From a checkpoint of a small audio captioner.
Model: encoder depths [2, 4, 4], decoder layers 8.
Data: trained on chords played on synthesised instruments, 52083 training examples, 23.3 epochs.
Rows from block 6 of the audio encoder of a small audio captioner, named by matrix and row number. Rows with one number belong to one channel. Each number is 500 + 50 x the weight over its row's rms, rounded and kept within 0 to 999. All counts start at 0. Numbers have three digits each.
After each channel's rows are labels from the 100 clips, of 14976, where the channel reaches its highest value: "strongest on" is what is common among them. Only what is clearly more common there than usual is listed. The data: chords played on synthesised instruments.
# convs0: first 3x3 conv, stride 2 (encoder.blocks.6.convs.0.weight, 192x96x3x3, standardized in use, each kernel summed), inputs 0-95
# convs1: second 3x3 conv (encoder.blocks.6.convs.1.weight, 192x192x3x3, standardized in use, transposed, each kernel summed), outputs 0-63

convs0.158:460545456533580503550571510523478446522602419557578494484484564489569546424436567512472553531475504432562410560521509453473588438511481497501557366546440510473500439502517456622517458470509490477511508412562554518491367559485472485540535411507443478489525483505576445467458506458470512460
convs1.158:421512482464465510583441487475475555411478492451458549433568439442454474561450514461452449453546431448467479533561479484457527532486479561493526401484570514508485426534493399525537461544495355
strongest on: organ-like

convs0.92:543519493494588538462549547482475549530483584524502456563363421516501567590526478476453470424497516518515550528478495576502438541536432540513479382473491435511474579428538375401496456475480499496502462552440590467568490443461394546434485488525552450514503449559497483488440419478557517501
convs1.92:542447475474442560550405492488568491454497491467417462557524529505576545463471490448385506497443460528431411593497503550499501522481514449482448542454519564479541511590432535563556500489480530
strongest on: playing: arpeggio down; square lead

convs0.130:533511483486501430499465471536474504522486548559604531516529532459516485535463525486455483512473456351505540578329414479398488485545507474405558486500435490487550511504480612539508532548483484554489504594554522489436545460539536504468498525475425627505491501456447488424427542529445411502
convs1.130:536533507507560442603433476403537493571424544536470472514539468518581419490445447479581555444607540475457557450518482467628531594457546420462475543516598509503493477455428499456585525550417574
strongest on: playing: arpeggio down

convs0.186:584570478518516455557489535478510519493477485504433639494542363390620471479498532509572463516520474525557524516481491567425547584487495608490527431461472474559392522466477486544459541516488460521447508499460507484439597490465424461486510492472464565421505463545549489532461561531615475500
convs1.186:478520490554568506519490515416455509512585493563451474476525467540458521458499458418451511561461517485521498444429511604440510479582527502477515513518584473424482541489483559447550449483582450
strongest on: clipping; text has "clipped"

convs0.122:457489531569574433500546540379457466406536575478530560528505465537428499551479492529496527569565573477525527576489604479522549456497473443432550444481569512495412508526465516435574526563410525422507532495534509549527430553438552503473540507471481456420527454525564585536475504466643506486
convs1.122:532506480449514522508489477513432469506521517429533471469636550535442470453509512376604482570530513510517476541507472570488625487436507397412534471528441535370488484529527557529540537468506527
strongest on: arpeggio; playing: arpeggio down; organ-like

convs0.94:563571471480489500466509477551559427539688508490383511537448409558528482555531469522498561507481501489569478525493531455420465513511549426492484523488538510485525469586536394534496567447530472555404468430494557571488505448479428407444490511540466534446477539492454608478554512505545541445
convs1.94:513480475504468504467542503551501528553511457398475518536521456489483478465472437475492490515485478397527535585414524448554452486594393419557489472528475455485501554520537598430507447502562464
strongest on: playing: arpeggio down; clipping; text has "clipped"

convs0.141:529520510583537471553489498477529540537541555538525598492486462509603504500518486468476472547508534384456554329489492537505438473483521474530438446483531606557497524462446458478521527525490479621470446533505548411475538473550405481496556500455564503561528440547441510535452335482503509480
convs1.141:503561540487525481565550486501540564570488550469506594534439558561495509509493622572503492524488507550418421546434464521488589548509573486503549552516501480393505458587468489482571445490557508
strongest on: clarinet-like

convs0.84:462536490530495443440477520497554570427504485446459533495593554488532481541468496471493506481517495557508584586592424527501542489389525483460392449522470549503535437556561468487365492477443519494476556573567535564532424389532518532480477558543463563546560522466439514451467508521428428394
convs1.84:404511374544538474504520580550478516546382552564523456522471505533586497545508498509482595527409513467554456484426556423501533548544527446450542520536484495490446501558526491448545545483526547
strongest on: clipping; text has "clipped"; white noise

convs0.176:543559536451511523569488533529504493572483474484447411440450565499600462482473448431510540589563455499419484499585576452495545486502407545548530485440520441420514522507547540406493562459597543492448599494451458498546523512461407496547475504488510471512578472614509554452452529412451428521
convs1.176:581553432500505574522614432532442464548521445435410542504527554471521440434473593610577455489507521516492408596470531541450449532601424513543468529544573476542558565528515578478552461574491462
strongest on: square lead; marimba-like

convs0.41:521542499461507488493519489386546510512455495519548519548559513556536372572485516355513426534439503471558509526548602561463483495538443507504515399462483513531557488535468489509530515469533476375607499544460544515460435434495538487547373517535401566488467514485410571513536505529460555485
convs1.41:483499535440466397589556535441540553549486503554502565451531541452402498487446535469470418416549465472527546479500582538619514509464525526570468575565612450525521536523509507498482509461527563
strongest on: the note G

convs0.10:467501559638370447506605445595474548520495453473593419493486488541494456543520514559496439480485511517498505600431486532484522441560514436468556402479548488516451435566425444531530472424563485508491454519525451485570463527480496507542524490497514508554478441498474556417467475370458478573
convs1.10:467524484384498520528512401584453562465503555483453593488484565507414505483401520498565450495505528507427475559421479514410567521492502484485527495510510482506485492507494487456591516462501368
strongest on: organ-like

convs0.113:528416536504513422572503473525497512519441493524513462464517530471451505492464506522548602466471631641429549585511569430546575451463568479388548549511562426454514485427490479497505462503518593512449550528508505487533423505505555433573530472492394492472465453422515434517555517474570552500
convs1.113:544547491402527503553547465513486420575478508482452587386556495433476402461491420541459425484514573556530512497499430526503473457519518489532561432566454508367481449432510470491510470503448506
strongest on: dominant 9th; string section-like

convs0.90:570455460543520478599459545458497522454464474557450477559446514549512562502493488528544375412462450571460519475480440447533447516443573466510505466519484500492483507503570528392610528493473496451508462498451368484547434490517509425571430396549541473500536403480491382468527449477436536481
convs1.90:389494476475541588569483492532440485449390462423577493451508429446564460511473347548519551423575449515578458477496474446589501513466377404495446472503483506439531483447440536398473484393524454
strongest on: organ-like

convs0.131:420520505476437499525515505466493545444416533574568436554559524546417521572474628532546457579486485552524470494491441424547423436610528461417511520491516548484454462607465465528470548539502537411462456551491544433530490532403543476483544431558377495555491468477445528486480475446491459502
convs1.131:503503504427529512526466579439504423522467598511572488563430501555486472386551524549516506494597454495520426436621480500547532491323462495537506480479492565554477448525499593427559482520535532
strongest on: the note G; organ-like

convs0.70:477497435478455396586479482445538420428459541461567489503372515577415423506423532532546475499471474489485379464501546500518433606542458486538494483492455502502431497422480382490499603477438507504452525519509512486461506548557435470577544506503458596521582494537532485511463474572559546505
convs1.70:469443504528479432567383516540403560493570551471466510504525521499459448466442450484505497483464471503468468470430472425486486532452559560490521494541554634541558416489524461476548482492494491
strongest on: arpeggio; playing: arpeggio down; plucked string-like

convs0.103:527577447601487564596479549504479536450451446489539500507550532578486529483479417463569450551412607516427590493477448605538509507459505553502451462530483555496519561470350562542498442515473462582437515484475499477429496435510433495563424497496536463511480527472457451508438443512436432452
convs1.103:535617470563572445579413466470451532526419538542474505540552466485575522534536519490451473465443470505380511416488522481557498558550471549492464473489542423525566508461456511431508523403455546
strongest on: clarinet-like

convs0.79:564460560515457448483527459594488456470488548522505500650481488563565434499463504589553477495579459445493520511472546472467520549537555580523542518393426507420504454499479531512559511546460508477481537449560458490393515463448434576586523438517537509489473547479524374472496469532644491479
convs1.79:439519495626526505572565464517472450558471558477427509441460573559550529424568548441534538509530452574508565671547410452521558518526552452403525483435480526444531533478514495486566471480486533
strongest on: playing: arpeggio down; vibraphone-like

convs0.71:548569508496490445505550486522558523483457512478483499478500505470585426516429509475485385595567431487531530467496563462556555543554500520417493470506456565463525416441557459486392455494549359519486563513549452451586531473486516477490566457632546562454465517544446415588498476469469504449
convs1.71:481449565561513522590538555436564540478581553512452575625466445525449560610544422547539412537425523485510571523503464484471595469559511464463557612575500550513525496540546523550547560459478603
strongest on: clipping; text has "clipped"

convs0.57:602442524462436570480503418488474490442557448492471502469377555540595563545448502587528389534518506495595503495503512484487430460501483603472466567462523448499503527448495544409523464466454512553485472486469426492510440479481583417564519557458422540475441539452512478563496461559552616498
convs1.57:519520448569506579510474579512583509504481492494488476535522500544489546502590454582573490498434433559456506520495450542492447497527540574403487500513513574482537561555425495545442463462516440
strongest on: square lead

convs0.4:565591569556471581583578536457517490379489555470467458482447493516536478495502482424557506535481479562460475533527495566413482541493519461538448518505443459463407413487606461489486395511443429557475500528431508492586505367446513552444543501519517501451447520557485417555477546550516556478
convs1.4:555496553549498505580424543556569562516485415455449484482505539426494515600540536507511455456513507433568471542504557480458545527542479588565479505633458516465366592460554525529493535499485594
strongest on: the note G; organ-like; root: G

convs0.69:497546500660483548533560583491439473429452521448468539534526529500495489448537474473495505493494550487414414490587546517477524443476430448426540601619569444427497482501455496359501532415481472507389574543492525517451567494525456540460485452569472479516481483462532483519476482510589473508
convs1.69:445503474652414509533491499476499475507430536485476492548502461504569573545501498505506524486410530488514407317463500533516524523536547524482501503485481549531534532427415552470503516464555470
strongest on: strummed; square lead

convs0.138:522474511556518511492430457542513405426464490456480455514615433542580432530468502453492461433432477560570534585542497482581587493566449570511514498442420411559481560464518486453419535603462469593498583506472559457544556523423539537552566473497501481492549455489474586476488507511553461550
convs1.138:477511489551577511501427430468465486550529470543504557495461618528421460449524556502521472510558539533619445587474551497490529483557454457596528455451439462426369492536462505584503484394451504
strongest on: the note C#; string section-like

convs0.22:442611527424499570524497465527492544432427561351505474427451411481506488388480494501541538492467524491561483503537510427544528548465633505551452512532474467420497575527560482413528454442518511525379520428468574527524532516526516568442481499468457518522487495439487553522394534471519491504
convs1.22:470404444532520487512532510509650415481529435589487395494508559515532524459489479468526535514519621504554578467575498490438551508584452599481446472534527539652525571578508459516423468551574473
strongest on: clarinet-like; square lead

convs0.68:524488540553493427503491536546526509497490493513619500561476421488574432518509409435488589458488427489539576542533590473416560423543477478504386439567503446631475525596577524517466482483553492469530531495482421459545612515469503505489430451481533492560416553492522489539520466465506422510
convs1.68:540512511428478465570458423498387527494366490510441515468427548528488457487539385473374511519455578439478495481448451470551489440509505506450532512540457484541583525526543500563567499426512503
strongest on: arpeggio; organ-like

convs0.167:565472417452492511568459538475483524478505470458466489529446524453593538524548602494464465560478535448546605404395595462524566452494495479457425498519459481484533515431495529511431450433528525458472461537509480429556558550542433464488565543459485575493422552514469564414398461416540495579
convs1.167:441474514514662530497652490516552437497536484492550478565414469547496503447422528412450481601559537618425396506449504520512472522451505510525587556515565520498531498544522476527533531528496511
strongest on: white noise; clipping; text has "clipped"

convs0.17:518520542468444426462455504460543477496535493464586467511444567459472551502498513465576512565482455553577507512548605470499493572537558429436409452509546501570519444570439491493393474481484461590558529507492492535549448491539583507452481411470556604485429565444485523548361516569460464490
convs1.17:424544425497493398459609474495489526387506547495511480451476490498481464399606490613617486584485581434487536470500441471497544484436495503596462461565498516495410536527425539576487506443548531
strongest on: dominant 9th; organ-like

convs0.98:419563554581480445491423587472393565479481474492585485467505383454498484510510544448586484569542543463557514460501543482514562484544579491586513549504499496466432628456571489550441402420483494508544441499507469460593522478499491528609550503470516531474454478503505492474514424527580553457
convs1.98:511532420497506463457648572586466416575590508499457490564507486533484538541538490465529478569463544536525530461471533543457401390483558511366512520445456514538516516565528496447593442385508540
strongest on: clipping; text has "clipped"; thin (high-pass)

convs0.191:438501439472405436454497547451532485526598559532542534448544365529563456491533510441511503488529565401484465546458471500572511511472496571576539501507478439568522519494582585479499584492536569495491583473618447391461485504467559485488491526516501491410480516502487526509495487489644488425
convs1.191:577452584554436550586510493523442461669536494591488531505417493408558434554509512491527585622477424498539500552488483427457430532531479466496480499468421486430484523489570516474520504488524418
strongest on: strummed; marimba-like

convs0.34:482487474520565542521439581498587491493482444536520500568574496556543492502441457515436465461499548541432422481514426499459460473445449449497530519537501434490519539527487565448524597524481442513416612488522507571612571554533501451454401425530431492521420498400448447590584517575528482517
convs1.34:569580469487417609535442545461450536456622582479485494529516495458489536510497497569521417520489469480488441493603541505523610398436451593536599613579535509487527513468481469527412482504424460
strongest on: organ-like; root: A

convs0.67:550540434505537534478467419560450462495538482481557497522535560415429580518484491553444516486563501460568542510605518458451459500429568535591477494451520610492594469480463436545484571560466494462544493545476506566427505449597458451416436516454515429602481603446518483446436496534462498504
convs1.67:379517429553493468564538533474512440423550470482520502491510564525519552515461485581463509505462570474508546474466476571418628511508527565457474420462536497550452485542479475487497427575573506
strongest on: the note G

convs0.72:563508481470460469341486486464559431471499377446516491480573511495573453597488452519497514488508475360573479522556645488441473455459549492545468528493494464545534416541505485478508509571572557473508520490518424460518526423484493457439444526493516446500572489489462563533520514609502514427
convs1.72:573453508479430553549475455426466503530600499430506516514457589489521455399438491492509572464485561538455523533507491568548498498470599573517511514521521434488535525546538420457498542599571418
strongest on: the note C#